Weights of a small audio-text matching model: encoder norm batchnorm, batches of 48.
Rows from block 4 of the fusion encoder, named by matrix and row number. Rows with one number belong to one attention dimension. Each number is 500 + 25 x the weight over its row's rms, rounded and kept within 0 to 999. All counts start at 0. Numbers have three digits each. After the name is the row's rms in percent of the matrix's.
# v: attention query, key and value (stacked) (fusion_encoder.blocks.4.attn.qkv.weight, 960x320, the v third), inputs 107-213
# proj: attention output (fusion_encoder.blocks.4.attn.proj.weight, 320x320, transposed), outputs 107-213
v.118 101:515477499502497524516532502489482454465463507490507502473502472477543471551537510511481507451503486494592514521549499517485510527503519496486520459513482493496484466494528480486516490515524513474493545522524513495445505479511515468467547516493548470517521502472527455502474502509470500481493511494497514541542530470524545
proj.118 097:491461501531502480517475459497503526483508531493511490511544545541507510529491497474484487454517508501469478470449506477488506503512491500507489544510492500482528501562479476527471457493541461505478504465493487516542521510505536501528502540511494509514518471510492495516476481471507550491486522492532564515454506524501525
v.119 101:482481536476537512493540495487520491492468464480470507508531506509524491528543501534472510499517462473458449473515534511514524529493548510482496509522470487522479547553533528569502527487509495493493482539520519547478528460523538523503476526502487518510499460464514480521489528499488526485528532521503545476477563472458533
proj.119 103:506510487498484508456515464459473521520491484482499447552455562535513483474500487494519500456484485503553502484519521481539475530500478443506505507496508541474485494502500546504460500534529473473542499440477519448485552535488503475504516500481525498477457481516526512471524485464451521469505503500470540534536523535521496
v.120 094:474466510482524462525522543480492509490474567523466470514530488504455473507512481476473493476515475537474483500504484479497480483443524488494495472486526481508511490526489495514527460536466518462454551487507534502524500448490510505489539480500468492530501529456553517530492559501486517533513506499525516502478528484500469
proj.120 096:502455468520477502526503501481491486490525453495484484485531519480515501480515495481491492486510541491456553472461493491496501539477502530537526529514489526468576512537478509469485512502553468539493487494540487489505497516499446509494483500490463516515479440494491479457524494488495548516511497475486492499515480533475491
v.121 100:519436489483488516479489505518486501512520491504520490506466532485473497516485480500505454474502491499468511513485517500503519529488505487533505471532495517532482488474494430533551501467508519507517532560502487557509505480489470520491514534523473505496513527498432572508522476488478525488496487515473491522512471539477516
proj.121 105:486485479477467439552489516483484483525447477527476543499512461443506532530537494507536503524506479509499487468461492514446462462503506508491499534519505466528496484507509557521504495502495471513521522484523482479482505486483475492506486471482538511482490508503510475521528508526514461465520495475499487445509508519484459
v.122 104:480507498466464477487476497478530497503541475537517509545499461575542497474490505487493474496525509513476520539471490524498493469470509499448516469469476481488501506498526496499477505490502507533537471467499487471532505538494469498468503512510525486481472485506512477508490475491497497513501527477470513503515548491490516
proj.122 109:513527488488516462547545490475508507501520465496479479497489483455491519506456514521496520503473486502566458451507504485507492490504482505512460474512479529527544470449504504543571483495499522498470539544498474511503471541483502469496494511507484495526509438488464496484535502509508504570479500501499449486496509501495515
v.123 097:465459460501563479518533515463551514515433490502538515504514531532521527459544495492490468504513482521471479486509503491539473523511488476503474543518493480504557475508454537492501488479522472491487498523491479509517520487519477506505496523485485486530536468516493539505503522532521533545489488501541529489475515508497551
proj.123 102:569513511483455524487496528487515455492517495506502466495467493496488477521503482502502485493527502510539488454514526521517511540504480498484532484515482495471470534500513526483494446549511532520496503464474528472500480507471503524491477451502513480488495463467534504487516487508522512515489543495492484488502481495496482
v.124 110:495546493503474513524511514532476508480484490468498500509537437500496520471491477522453476519482530480498550519498501529507502490486441454506466472513517509499468525497487503514487503443488557495516464524490545500526484570481525474491496506518521493496495502482533537525478478493458493518474492514489512506485536524513510
proj.124 108:499465525499540500448499505479523478486485482488525505509454573493488529476472472498507501549538512494522467470555516508511567456524519528511487451493425508474513492488477481536525518523512571499485471469476500466496480439544527517493496501504454539485468505494494491508518526462536522544492506467519545569503498463513515
v.125 093:493472491515466501461468463506493488476516518551511518507492483535500525532425515473521480495518497502505505464513491477521496451493497464466487511471485503515488474462480475536513497499492463498492461520469493514520484521536530474485548504481524537505491516520469489502523480505503484502489483469481532512491472528513489
proj.125 090:524510511491503465507521525505522518522494453535524510507475466458468531519503487518505497474501516509479523498516500492431469481509514539505499489527467476488547509497504462487524505505490517496536523502579458528522549492495504483472510528526482467490485522485510551478493504545512536528509507451544452483527520517486483
v.126 095:489493522511508486493494467507515471518520460472514510502477487491485520505529455524527524515503514554529527537477503513527491552496460490507487562546503523508503474524493485500500466467518524493478463547490498562514505524492491451492476500495456517459506486524463499501489541519478556524466526508509509489485517511491491
proj.126 093:492522502501533535486466514490513491550513447497520530515514503539510516489491505500505459524504498511480506477538457547524507497514501480503502467483467468514545486468488511480474521526446527516523516490506503490508449514516486518511537470507507472475506499462530477540529515493515464511497484457435543472513478485525491
v.127 096:484503502479541503499528456455474445522524557481500532516498481574523511501523501530460530479471469490468520487501484471520542489516492516463479436504473509509500471494518563492473505461505521491505499541501504519478502504506530522494476458503514478530529477510483514517501464538515521487460477537467542536485533491531487
proj.127 093:524514505485514521536504482515518524434488510468534512520506532481480501529496506468488470486496484453518492465499483508528492468492495469502513511504491509451443512536503492535473538518458477455495484479507517495464465539477500499472490557467501501514474515493509511508501532500476485520490508474538512531525537464499509
v.128 118:522509509498489494519495509526505535518519451437488543482501446521519520478477502535526534464499517467536534491507483537529534492531513462534498453519502504502530484524449530530499487515497471467493503414513512510515512478483527509530473500474494490536496502490483480486522500482466480551515510470477503527481529470470510
proj.128 105:502500497493500486527515489494449426466495536507455484490436509507494475490491485480518442450484502474496513525508514500502512487510510480505468469510512505489497519486497514504478500478528482537483482523454488518498465466519509517455525517473490510484510456563552522494484491490553541493489520553445471549518470491512490
v.129 096:460468512511506556502490534505484489525505490499528498492467476502502470529524483497486464530523516487538498532476515474504495558503480446509524517504500527478498484477502525515498488521482455508512471484480457500506558452521502521440480497496533458516497487490461525492505527482492499506514523507463487501496524457484519
proj.129 090:496558492490519511532512473484514514483489540482519466475451475488500494501497522519494513459470493468478486464525494522552483460497485551501478511509540492528534485517507509513477513494505534510533482452489521514503497517513507484518511490504455538487511490535517483477504488527514523508459494482533504535549518482508528
v.130 102:481507517465480473494508448512457488505513511449441506467497482533484489434500486469502502533459496455481465493504491534522540498524494501488479437491505519497519478517513521522491503510518502524511504492521534509523462509556512490507516500505494477505490516480509515508481499507485493537453514510515478543475551482501487
proj.130 100:499505489491526483501494502495544506472542482504496515486466536476497495531519482468514506477546498514496500491527496486480447483472483495509516516478464492524470498473467523482464487473514523507458539469514463519527521509497505506491508498521470486539483492535501530497515511526473463485534506467482458502557440513519541
v.131 128:503513491516500479540472466518453491526496457522508507517518486505474534472529505525471499504446529469468526498541535481511517448542526486525518463484540508515471548494513493524502495512473500497507465447519499510487505530507565513461494471490478525477473493535488489485505470463505472550502456463539510512491516484490460
proj.131 124:492485484496486487515497518493471513438485524555477473463485484507510479508530496491487509513535503508505476505447512536479493501469494527461493505509521474483502506488523510486513517521552492468473527568498471505473502524488499486487524533463478508510559507476513521475515496517533508513507492471454484526466439485508534
v.132 106:478465512424498499515554492505530479546524485506463516460498545512525480474482499497483499464466479478479510543522479486489468471523480517491506486496503517509515483499520484486457498474524537507480507501513588540490541444513496501483494452508490529541492500524520574505488482490482506520470515509518497525504496507459478
proj.132 108:487493504504531506488503480472480510472517488505469464525502506512501502556476496481536500506493539518502434442430518556521503497516495472492469535507455500550504497515486521521521510489517518482512520517584475470478459487523482510506486474463499472476501540491505492562543500515501468444517485511477484449486486496495509
v.133 117:467542504548559496512500519500504441517508502512531488524498523458474480451494498528489492495519496514452468489466497509455487505544515479499470515523518533516514501513485501499561478537460492472480526533503518484489514495522476514539528508503517473507487534524529506485484503511512530528504526483491469490494516515493526
proj.133 102:476488496513489490494499486503445541482508552574485500489517491510494541498539504474513547498485477493531469462474545477524495531497521507466496494506479504480494457455513467527476492476502499510511484541514489470496527503496514500485487475471469453510494494505545553507516489523499527470534484479502526485488541507479470
v.134 095:528483495493506455490541532551508530514511494478483515478503538496488481484519507563489544465508507527495499520513480493497531509494472482513496474501481515519493529493470500499486513507525501514486485478498501515546544533492526501463492507471471494477472451506496482529531547485432482528494469503499495528479484525529526
proj.134 088:472451524483441518493492494467470507483475512537489480480498518492484514528455477483487519528492507511497534470469552533487496514504510519504482528462528505488467487450503527529553502422502508499514542519519524526492493465498498511507475522490508478535490531508546507485479489518569516488483539514468514484509507479484483
v.135 117:509477488503484505485500521484539514496549569497503468528437499438481543483483517460483470536518490511504531502491503462492452500469503539447474525495553500496518502501528507503510495500515511471476490501498526486511511494491462503503518475510484508496523471490485527491506493514537489486505472484505486512500541476518486
proj.135 116:516570500504506502498510488502526520536529458492535525450537495513471507494462508530498491462492521487520500477524457484509497502497500504508505495504475496519525524490514477478511471477473500526510463481495472480516520502498513468478493543520469479490503514498490531526510483503484475527521506507518520500496487535491521
v.136 104:555517460512463504493493506502485512500502490498497493497543569524548473490505475494498495515489463485526479469493474460482531464483537509504424440535508508495508533538509487498509513493543494490486497464539499521464527482518505490515544496514470523510471477475494484499478566504449498463481525500504509497458499513467566
proj.136 112:461489483507515547494529427472467523474470517490484470464517470530503511537564519504496498497531520491509520497444482550524454540500525443486531516502457504509518485500462541464502504519481472486478502540498513515500465462512508502533516487480520483480513521520480497451450497503509506489434489499481502528526482461506475
v.137 101:493511513499502477512492471503519535488487530533481497512457450480509514509525504499506492543496483505499505477496498517447510487522493516497527473476485471502461509533498471503532539462509527532485523522469514499530486510508495523485478521476497486446498455516501501524484519513515481433477510482494494499506527489502442
proj.137 107:503529499520509540517500517508532465541515498499517539460511541502500508520451497498479515510486470483469580559517466483495459452474497524525489520491514531491515512515499532492518487482499461470522528455504535507512539548479484482496491503558489522521498523501514497522501492537452527517450468498519545481558523504498509
v.138 106:529546484518526484507470531486526444502509468446503492496466513505503505522507516487482491450514560462516497541470497475501521506478535484501508440499485523532497487550482544514459442536438486530484491513499499521472539459543505488478530501515492500509495481512493516527491477494548493507481494485460517490522483480465506
proj.138 102:513528510488503470572467487507475493453525526516537542476535433447517508479533502473498513530482534487531470486507508530495477519510468457498502498507538471504471511527479502493502515516499525523507511520529492494504427514485492510505468487484509496491473474492507473489518511480479473539517538506496436500459506523474518
v.139 108:475540513489506475487547504501489503460515482507453487509466447501507500503486491495491456525505440480488509512539491462470501511514512532464461524481513491471490521517494426476532499490463542490533575501488532464493462505519506512545523502543491527491489489528486511501472511531506482509499489522495513483493490505484486
proj.139 098:511494460504531523508513499503519513557548490505492529474528516489459492507536527522505521522492494506477486472505482524522462458488490489519577471502480513520524505491511532487485508534475458509491479490538479509475539515498482485482542495498501485487494499450472486492502512477475457489432464515498505462555518450507516
v.140 108:462534507531506488524480508511489514454534520470516504481516520505546441484463504508520519508560498515464498477506471511492500483489517475491500529520495498505514513496490521551483464501498499511474544498525530458474476517531505495542519530481455463512532487486456497504489511499480482530486527502477500487477525475479506
proj.140 104:504542485498498491498489500445478478496517503490520519532500504481491510461543478494478495477498470487528541492541526470533528538466470472499547528499502511519492516453489476525468490493486518482491491458502506502516481481477490497489479457487545517491479508536505532525447499481533500520524512474519509446523480536497526
v.141 102:489530495445522490468453492539511472517496481532499482498489496460511539537509483478490469483515463465538466502505478503455492487504491483481518532472499498508450499488482485467497454492534520520526510448466521518516500502520496511477464512522523506502489524561505502483526491518457505452502468531447508485519542478501542
proj.141 093:468472523503536514475494512509531529554527559479496487467504555492523496458482501508503513467494525498484457466496497457480518514483518523523453472493528517468512477487536481521512502501516484511447447468558514499534464480482499482517531508497485517514509440515497543524491488483477510529510528527508507518500497492471502
v.142 108:528477503524470496528489514501467477497473498468497498480492479508513502493499469491452500541488490510522495498472467451471473507484501523523488480494492479502493547521511529443502523486532489475547480489548443493489481505486518468493506522480490485557499490527535563473502550524479470464481531525524520500522516537509538
proj.142 103:468523511494452533485541489528507543510524487502516474489474495475472488488492512575483518508488496512531498463558486545462494512505508484501508493497483531497493504481473509526493473530479527529464490508475525499516520512490529506483487478524463517462490524515492462546514499477480512526494455516524487507491468515458514
v.143 103:489494505471503518495501529467471461526521500466465512535493493485535543483480508510512504484519483520521507534534541504521484498478510480473544505530511511462514495514499522527498481526506534480509475454481522468514543551520517519498518485498490468459501526462500481469516473527490497530508497479521478488498515426521490
proj.143 101:533491482481524437512498541520560498459550498490551489441541501538461488513481501485471469515515512520504477485476443464493487488505499532526463510479508494494512522473486534461502535500493492531468457469517440479511437513498506499488484532489456540512504488527503527516485505452540508510458494491460512490515430528497497
v.144 100:477529520451480527501497485536507512485506470504485454509526477450522497460456479502466498551465487483487489516475507483485518491511496493509477508465530504494523519472472491532497497515482490510499522471491503510473495529497507509485494503472526532501487509528550511482462474468504511483538482504499536506497532536520475
proj.144 098:463434465471487492477506479495490507488522514499515528507481516533489522498521506477519510531542496507467472490533489499513491537517516523474519504492499476504504499568509547475521482456519538478492494473543479465475526498524482522485497539492537492490488537475500487539498497507473488534501446483571494483530487474481496
v.145 115:514504540528489477533453486512473509490477529528496552520478455465520522520531475502524527462541527485519478472521521443492506484501565491480577514487504490570482482470493504554468472493479486445527450465547504500463553508470549541468513459501545541442505516520512540538495468468504497467487494483491512509510515476490472
proj.145 114:483482450479500505476485530510458504522524507519457477480555547512475504555451465508517497519476484505522563517465506507439526465499508483488435469527508485492499508536506518502511519492544524522531552513485514514466491528519494509453480553449497518534503483494527458469573488544530505517452467511536541487486480498513504
v.146 101:535476500554495542496508503481450519496475537545523499542548511482485540491554506512480503519457487469491489513525498449526508492480513529507511489475518472520512510462457560523475511463470490490474476549505490487504445513470513503485499511535493508512485537565490570493491487504489448492500505492504502489502515517513507
proj.146 101:465488505513524529501504509480561498460496518465471539558468487486526479507465461536494514507524503515484530487490506505497501460497513506485503498508450494519500533547528477510544469500496530484525516503506562481478523429535493554477488471490463482511500487489492510495555506482516499435502478483526545519501416501490496
v.147 113:489504495467472467479489514540513514482546497485476522519518488500465513528508492472459519557508483519497537473552519444488472480487474543485485542494486526518494534484515469487501486448535520518518541447526470504510502512513481508487489513500506528553498506514480538476519552504491536462501506495526498519512505493507496
proj.147 108:514565498500486532510502490461515500577507469489519507462509538542478505501480510533476499496489523502562545532480503501466496525466477475503509454508500499523484480459493506484516489536490474508495458482485508525534500525489538468522510544547471498507473519477469501517476479463536467515482512476515504483522502455534535
v.148 105:489489519461497481508475508509511510507530502463473546462488499550512446497481518476479502504480498502466489507469500456463540519489498526528474535540495459516462495512503497473471551492500493475500507437490469508525487485549470495535491513498465511477501483456495490520509477507468500515506546523500483506485498498479492
proj.148 102:538483494496517496473491520493491525515513522554481455468446553503494473485497529449532456478491496486515509497531489567497531477512514450513479470503493507506482467501474513516461508516485506481486547501484500506486489515503494479494496515502506518498503558484455480495509519486484499458473471511505484504498498521488537
v.149 116:542487464482484482496496499494467544502472510465505522533505488544493469511494499519486504482481508488482480529530512504506507538497498486506506514518522484501479492533497500513520500500501496513477485523455504497509521509505486488500522458476437517485457456478465493502475514516479468502473510491542499525436500496478533
proj.149 110:498459525503558483524471501496518501548484462510464513525441482496511448529519506472490451472509534506509494487457478526537523515532520478517477472523470493512481479484464519472486519485491477527514538464500537503503496481500509489519489533551525491491515469500472494495533501521470533549539506516441488471473457512488520
v.150 104:522534486506476489495491500536444497544500471434508538487490524489489482492472489484494517495482515509507517523552455516499472485503504489509487488513488496491462526482521534544494513540498467484482489495526490516498505513503533518513532457467485507530481506478509442493499544532494524497507564516481489496468504487488527
proj.150 108:540464488494516480512492485479428486466511472544458441516455485533479498528535503490488487496522475508504506503456471482493548528526492445481458507522489454506525497536456509523468498509511517471519489493481502534504493461508492517478486541509505539473527467464490513486489484465521494545515464510495505489471513526522485
v.151 095:530556533531512522527446523530539530492527525510517523568471575456496504541515503502489496527491482506506471453483517472485435503519508525491493549537535508471480491491492494493472508459494491468515498465480525549497523526479516491486531505466469536503519516499532494496510519474486486514507468460496508484489485531467488
proj.151 091:497505462522537503469510481492432487507516465538484467458532485532489561487467511525505462538494488482534478514561453540509522493511520490488494481487503474494469508498491488510533506541506494557504486548538524519467532488530500464494489493468506503478510542487422498496525491475479532530516525488506506550479499509516498
v.152 093:539511502524504554512435540461479521494474516514515545490494529475534488557480523522503507555497495460518494484460522526492484503478523514479547521490478483514440510445508517503501529481549513564504457491525470521478466536525498548503495505512527487473519499502513496520513504533442484476507519487504523486500562513498515
proj.152 101:536488483523493499503509472507493544514493502477494447537497500442510541515512468480491536518523493498558534522522485516455509493522493520507411497489498495490512517503513486557563484530483516449514513488476526517522536481492528485533500534475449534490502525469460480509456499484516507528475457528506487515497478499497481
v.153 102:471483501455519451525502475480509546515502524536481486514455472501512508513529493456521485487504521521482439488435491495534515499499541480521500470482485477513519467497520529515517516474505506496488451493457476507469477496464496512494510483525473535488499492499495471501526515511495479517529543482507450503482499457493501
proj.153 105:496501502510467479530501538505479484530487487517493559505479531487549494453479480497504509513511482488511518494537492511503512524520499514524463489524490521472486501473507500468504547482509512515524506531515480500489531449524517536505499532514477467495482528541507493511459490492509560458474501508475510461504499529514479
v.154 110:492505568525555495494491541475518505538548515566494506573528511519499493521514530480478506501501479506481508526500491510517534494506517502501538470531483539484506537479533500493498500485472511480506482505518520490484548481495509479475496528496512506457502485452473477506496506478485497491535486456459473472473512498490475
proj.154 110:491538466523489464480527486490473486461460521511497511457488479494503579509474464503516484524527513492508478499477493464539490435510517477489496492504492525512493477461482464489530504482529500499513486562496490525501459535526464525489521481506450509507514505514490519442511510514517484501466534489499540483512523475526469
v.155 108:533493513495529510458529522498479504471498570492518457516453456490469462532454492504489501536506462500528534503526468501445488519485483512526507512501489510491532469440501418507511539532505528476525495489497488508508495482485521474518508491530511487501471482510512513461528512541480508467474465496503533506551498486508487
proj.155 105:522540481510474498546521514511478547567489516482524502505502514479476543507536495474516485513505516514449481513457520537532489486542495512487446480496456504519507458521471495461516495482492468529494518513497508475501539527524472515557496493493444485547498560475493479530505493501493548505528482501500479497472494558534494
v.156 094:496486490529509520516534517463553482518475470466426580476478501506518534511444503524514501484478509514483482514479459501499524503523535499499453493459489511511491489501500491486447551490499480493530462572490480518492462492506492470520503520506545500532490490490505496541486524488506498527515505502518512515502521487473503
proj.156 092:546503512488463513489488467470460491548498459529483474503515451512484509555560512513506522470498511501500547471466527582497478522502499493492504501478530522511493523521542458484497505500503517486522532514535492519514531481475496501505509485498531463498523496519521466475538515475507513500531523505535451494536525572483502
v.157 093:509504549457498502459517499476501463492480527475490504486478513505527467494489473497530502477505465511489484493505483506421466517470479528526434503515465468472479509480506475479502494479495460456507492537529490519503517511485438519549523490511494475489508477488505498500479508533467531470488467512452498463494473503457497
proj.157 093:488524510482497511481486469530508554497537517522530492520499528507531522479474515472507518495517513479532508490455508562503509495508530534528490482486464467495464457505536459488438505537505476551525496535496472526506493471478476493527482502498457503494474525525480532533503517471504455500464505480492492489477519572509461
v.158 100:547529498502506468520450533519519493476511551476496475516457543498476499524520499494513508508538524558502486475479488496514525469475530498460528539501509499506533545518515533504485483498496505472506512515461459484486538494454491495494540492495521480509546486509492524537525496499506507525520494495473518479522557550497471
proj.158 092:453543492494505495482493487476475552494496475518504508490587486451507561486530501516511524521530480466544511524530509494460478534478503483479526463507546467525448473482515522488495481522462507499500496489475510498491465543495451522533482500462477524486482480520508489463501511524486517493472511467522523482491509515477482
v.159 086:466460489489556461477487526503533495502510443507527511485441512496437525477460483515502542479512519513475497482554508446470540482474513522484519512515472504494517508536503520493477489470503499495533473545528443519509447531483475474477495490528487490493508459520557506524487529544474518500526478465529449531514488518500484
proj.159 091:515500511512467476506512480502528523474521465491456484455561520509511493536473472468489456523520507481500537503469500497460485462491485473487491496507524490500496508495567498472527447468456496525497534454528521524532547500526507545476495454487513489521472504515521465493499507487542521504468515506512546468493492518518559
v.160 112:515468512472485544511538494489538509450486515509477525456483546525494440483470524509485500487518525534476514529483465483440525532510497517526460504531481483498472505491513439468466505512501491491505517500493539518523528499531495521569496488486506472459485509493522529497501497469462542505492509546529480506496500476488492
proj.160 112:500504494495513516512494507504494522521474488515491461517490452498465531512479502470511489488495516480482464503456516533531476498510505474492531550516477505521499472537523513509501474505494517508546542514537511475470520474502474478494513492490477458494490539491476465536509506510504497470504457509486561502518517526493520
v.161 101:523510462511484520493503479479484512492514512455517492496532533483509482477473502501510556491512518463497503497485528530523515550511507494504500458537492510518540534468480499525502506518499483504504472491502479510485512531468511530509478496484508486491462483490516492501526493479524469490491491487482499523443496525494441
proj.161 105:472483481512458464484495506539443504445475508536474488515484510536493513489533496445519461497483533499498493547522487483537540494494525478509518508512504502499420467512496459494493482483541505489489534533509518547471489511506490494472526497495537515498520482502477511505508509487492515511530487488447487514502507467500525
v.162 117:504523480492536526530500483525504481500480518481495509518429509508469511512499524502501526458519495538478455492508525525479524511476465495506483487473513528434481486493485494504576432540476526454455549560469507477487542536505491477535508501515497510492499499484453532477468452498518523528491532488480486490486515482521531
proj.162 108:519519534504487484487495566516490515517518482525525509486539490477533500451507488518506514485482486498523508465512539504497499500487482469496533522485517547508524475444523491502419514496532472487511473507493479466541506528486513470514530481533532472480494477498501519461516526517478490469482502482499525485489452558529485
v.163 103:544528505491514539526492503475555495455517502527514481509538494506479500519491502488492468514432483478457492516441480438479487464466513506524487516483500471456520517493504488483515492525482537456535506458499489505504508529479509521517542504529470478542512514460549492470540469490466493504504469495515527430509491511494483
proj.163 106:474458483497463512478529521508532522498484476489534500461458476547469466513512491550494483478517511471501479478513504547504495546507509538504531538500498543472502498504504477490502539531468538490423520474501489438490492531503491502525492468523502488510508507525469496506501490512520521489511522490494489570494504506481546
v.164 109:520495481488480496516486493511489517540453466509519509493495573501507535516522504522515516509529502510511483497536526535489488521509490498519478500487511501468477478490514493495482502526530452495528495514506532493488499515479500466488480492501498549441496480556522510529498490528534444462476470492526510514440501498542501
proj.164 106:495479498505508499520472498547519482534504521476476493510504496481531477525493493467506517514505470508478514510446497457472475516527483485524501519507494445524521479535527506528497471457519488476480550471550473454470495497500505571487500526467502480525524503496527474486505480501467541532499457501467488498494456491469480
v.165 109:476498476518454441461501471506501511554539503517463476501525487495528502459496488502520524514448476489537546495437497484543550490466513481546470486445501502481505508487507498476465513471476523533534502507454507491508532457495514466489480520434476551528499526501495511516474492449509461502511515539479549485497475473502534
proj.165 107:478493500480506549530512473506485440493484479494514542481431515502527454515442490504516503507430548511455457520487502530520494502517493505503539529466468488504503483509472521508475482471509483476481464529474498496489451491502497524476493512525508452514478489462551489491538513514508492517533541475520463472523509522515488
v.166 090:481485528473527530474521514500584537497446453481523501486469498524521458523517537514488517493499473488493468449515479524521510482522460516507463506483487503459515451510505444501483483502502518509534522509495536491525483478487436456538502503546474517508486508481501510527503529494455489517489493514493507453515472502489524
proj.166 089:458509499506540541500526471535483517498539509499456532501494508501520516501495510514507485502547501506483504477467505515524467511481484481522553502522532558524506518473554488500538502485505463501508488484497484490516506502516502489529489459458513444513539511503498496456478500488477533479492548461517484530578493489492449
v.167 098:518487484520495501526505519518451485518481478444478499500460483481498545494489466514506469497491480538518472493526503487595482517478476515497482517462507482464472496479495556455522477504494485463476503475477532459481499501500536507481519495507477485498520501491447490498458460527523471479494512511504523501462492543528483
proj.167 099:517467533492479520498494522499498519498534486497540490507494540503528446528449484534521535498476507508452508483473474497477514520529498512507545515495498502541558532497487513529482486487527514492487496488505459517476500501504529464515473550524510514516491503490552535484525508518479498539528501534557535494487496525486486
v.168 098:505532463514548492485498501504502559491495503465468507543468522521517464520467499463522494521499496500482514465519514514517480483507483528479521504525476519519524524508509460537501472505539480484471478501515470525490501491482488491473543462457507503529471481441466524442479465518496520474504469482485505490520535495463498
proj.168 090:514527491515509500537480483528469529491531518509488476510502508458476559508499490517489460493514491474506531502478508472479514511471513464492498444523530478501491536457549499498486541526540506484537530495473526489529476538485472457509500532500524471476511457500510457544485506496541488505496523491462480467495447527486502
v.169 108:499495523462490518503489497490497484468523511480468485526497484448478502495514513499481512550506481527497511497535464525481536478541531524468522533516532469485512525510511522484472523490468539517527498521497535465476512525550519525528508471510519515474521522548512512469467504487453487485502496482506494468520535529518484
proj.169 100:506503448502505495494490493483560506478503486496560518514523501525502509504472484518512504523485526507499496463487487491534540508495486494480509486497472502474450513491490477491533467515457523500470493471511478534511509546506470472510541503536439521557490476513494539486514493504507453498565497476525492484479448513494576
v.170 115:447472480481490463492516471502528479530476551514499478496502525555451550522501531492478476489486480520486490479447549437490488539467492556497499479487526482498499489555525535514531501468502501560481496448471500494491490506530489487452508505508496488511505471476519504481527487533504513472498497453527459516500507483536481
proj.170 101:513488526485490487504497506487541510453503473485508490532490482473506462515504504503488525508520511467506485545518478456542444487484491488481506524490505542524483512533490506475515486507480472497515496518504519493513552538517517485517499460522506445537499545475491489462472506534504492509465529484487532495533505495470545
v.171 105:535466473496485495499471466539497428464506477460504494442549539508513458482451506479483521492505502469499505492530540480495509479468486495507505512540540474492507560515473463483558495536558517510463532454462481502509502509500461504473505523497473489533496487476530504478535514494501502537509496517552490561503492526504529
proj.171 099:516506546501511537537521526475473513475511502487500484485495474570479457536512511525494486493499491514449511557517487513520499514502527505523462528497519468436484484542500500520486463498490506491514481463543535533514492470510490490520464501506487522454497504514478456531494485490483515514490553485415516506456477506502501
v.172 099:485496477500491505544505477518494515514482473506513490568505497547470494512468542528474469497536517505531507510517490530500521516490506503478480494494533523509519484498518485553537550493469490496505510473529494488477513538497528501448576518526519452546487490494518518490510517522522503514512541472490480510512488568502469
proj.172 106:492509471488464452502517506505445471400488512520484489466501527512520556468480503465510529506479520494488512502565468418501509490481522517479535523490566475454478475468466521460502450493526479487438497544532525530526515507502483511474481518526488512470501504481516506476511505495486518518512519478489482525465517469485511
v.173 106:519515524485499482511506513502523508496525503522491443528534518495531508490523520474466521520470482530494497510500501516487465526494468522474509527481469484491471491542524447488526503526517498548493498551485523515490498508480443509483504463529542523491537459513502480493485467504499496476491476515498543499475566479500516
proj.173 111:477514525518494487515489469539541548555466502475522513538493481492484560529495494501516520515520502484497484502502483499505471522472505526499528528461490520504487543484541535511513501510475505489536489472514471508463464521501507480511521526500462492526476506550478522526499482501547476476536499473503488484530439542498506
v.174 089:555495515542509546495505501449489546507496507445475484474482531500480499529466527499487511504467482527521479514520512538509456460497449553502496455515462496468510468491488470509503553483488494514523503501473470515539462533526549501502542502467509487521482470473473487504561540464494516505514487474471498514517512540545531
proj.174 092:490493510494495503520527507545522476490479489518531485519501482487474529443545484463514486477516540506457554547491536477500492535480498500519505480491469494502501506478458477491532470500461487511432527491503497527520476453485484461543458509539504518493521523468489491524470506487537522484487491467517457561550511528495514
v.175 115:511491495484469534501541492440502526460503526479496484496502476540502471470431462500511500518518484482529506521524495462532477521456498493509499483508475490538507527506495516506530499504550474475491511460497482526513531484486497475465501466453508530514489457477478492531533531498503508482497489476499505509481536525488485
proj.175 099:485483511504520510514504497505468489522480471471498508486468513554488524510480466498527486499494536492466532530502486542501504526486474487533539488521509519485491478516523540496484514525485530511518523476501535514488510548509495478538474528527512513489453500476490504496487488495525514503521506506481470514511490503522525
v.176 098:541481499503525463481470504538510493439565482503510554448492518477508524508495470524525510463525504517485506471479509498552489542482489458489482490531531519492448525534481498487488447471460465479469462538498534521471521514547508499496491472464506556480508492488523547522505501483510472523534506502520474504490516464465495
proj.176 101:467497487512577529510471514410505474586472507496446468471532479472492470499530481492486495525507519473575502462482509565503466438501509510515498511535522516519484484475545493528480536529515568550558496519520472494551519496492486498513507504522465465518478530482490447467490471513507499505439508508513501455524481476479531
v.177 107:479508485495518556490517503499463478563464479466486533479510564448541547494517530494471471509479463491532486526494488509518439510543475487500502542472514490522457483472469559514469514474536497523506518489450559487502528475536548500533536528457502519514534546493490500492487478480509480514506454467488494477486528513521538
proj.177 097:583462486502469500496478519578548499484504513542489438514511447517491462487528502530514504506522498510491501490510536451487520520518481534501468497515491538501512539507468474542464531485504511513527496512545501440498482489497517460524501475532516501499516502516461517516513524490480475503531508481499515516511483541475496
v.178 095:468502499483571425513517458528492495519554446551477571443465462510522504517487482511495513486516516517480508508541498505495459468511496451527448505457584494543512473515476546500471447502506510458454508505503508498517520489470500487522536472472508434470526518513471487476494520502489497562519541493493499468470494481510497
proj.178 095:536509488537494520498516492504509486495491508466465473483513565489538477458528490462503518500486492498524526519424497474465545507508500483479502516514489479495511520440505499492425500515545491501504501494514470508536505503504486523473492480482524514525509473529530520502477513529485498503490485520502474471509494537509487
v.179 095:526526509500456470495507478508528495418509510528460445467481501515479513521495476513488468539504505491487455496463492523520530511492483529473535493470481469497495496525500535461531497491494529523525520526488460484536472484514442471503516513530491461499505477526497503480513458500553524537508509495520520482519522476512505
proj.179 100:512476491497467501453502502454491516524458507489527505519472468461456482555516498495486503490552511481521519486512549482519503520495494514520529554486494511504479544472490481523490552508492529474520516495499500481516505555508523499488475496481487536490429558481504491521510488550490491487524487524477473460459494529488496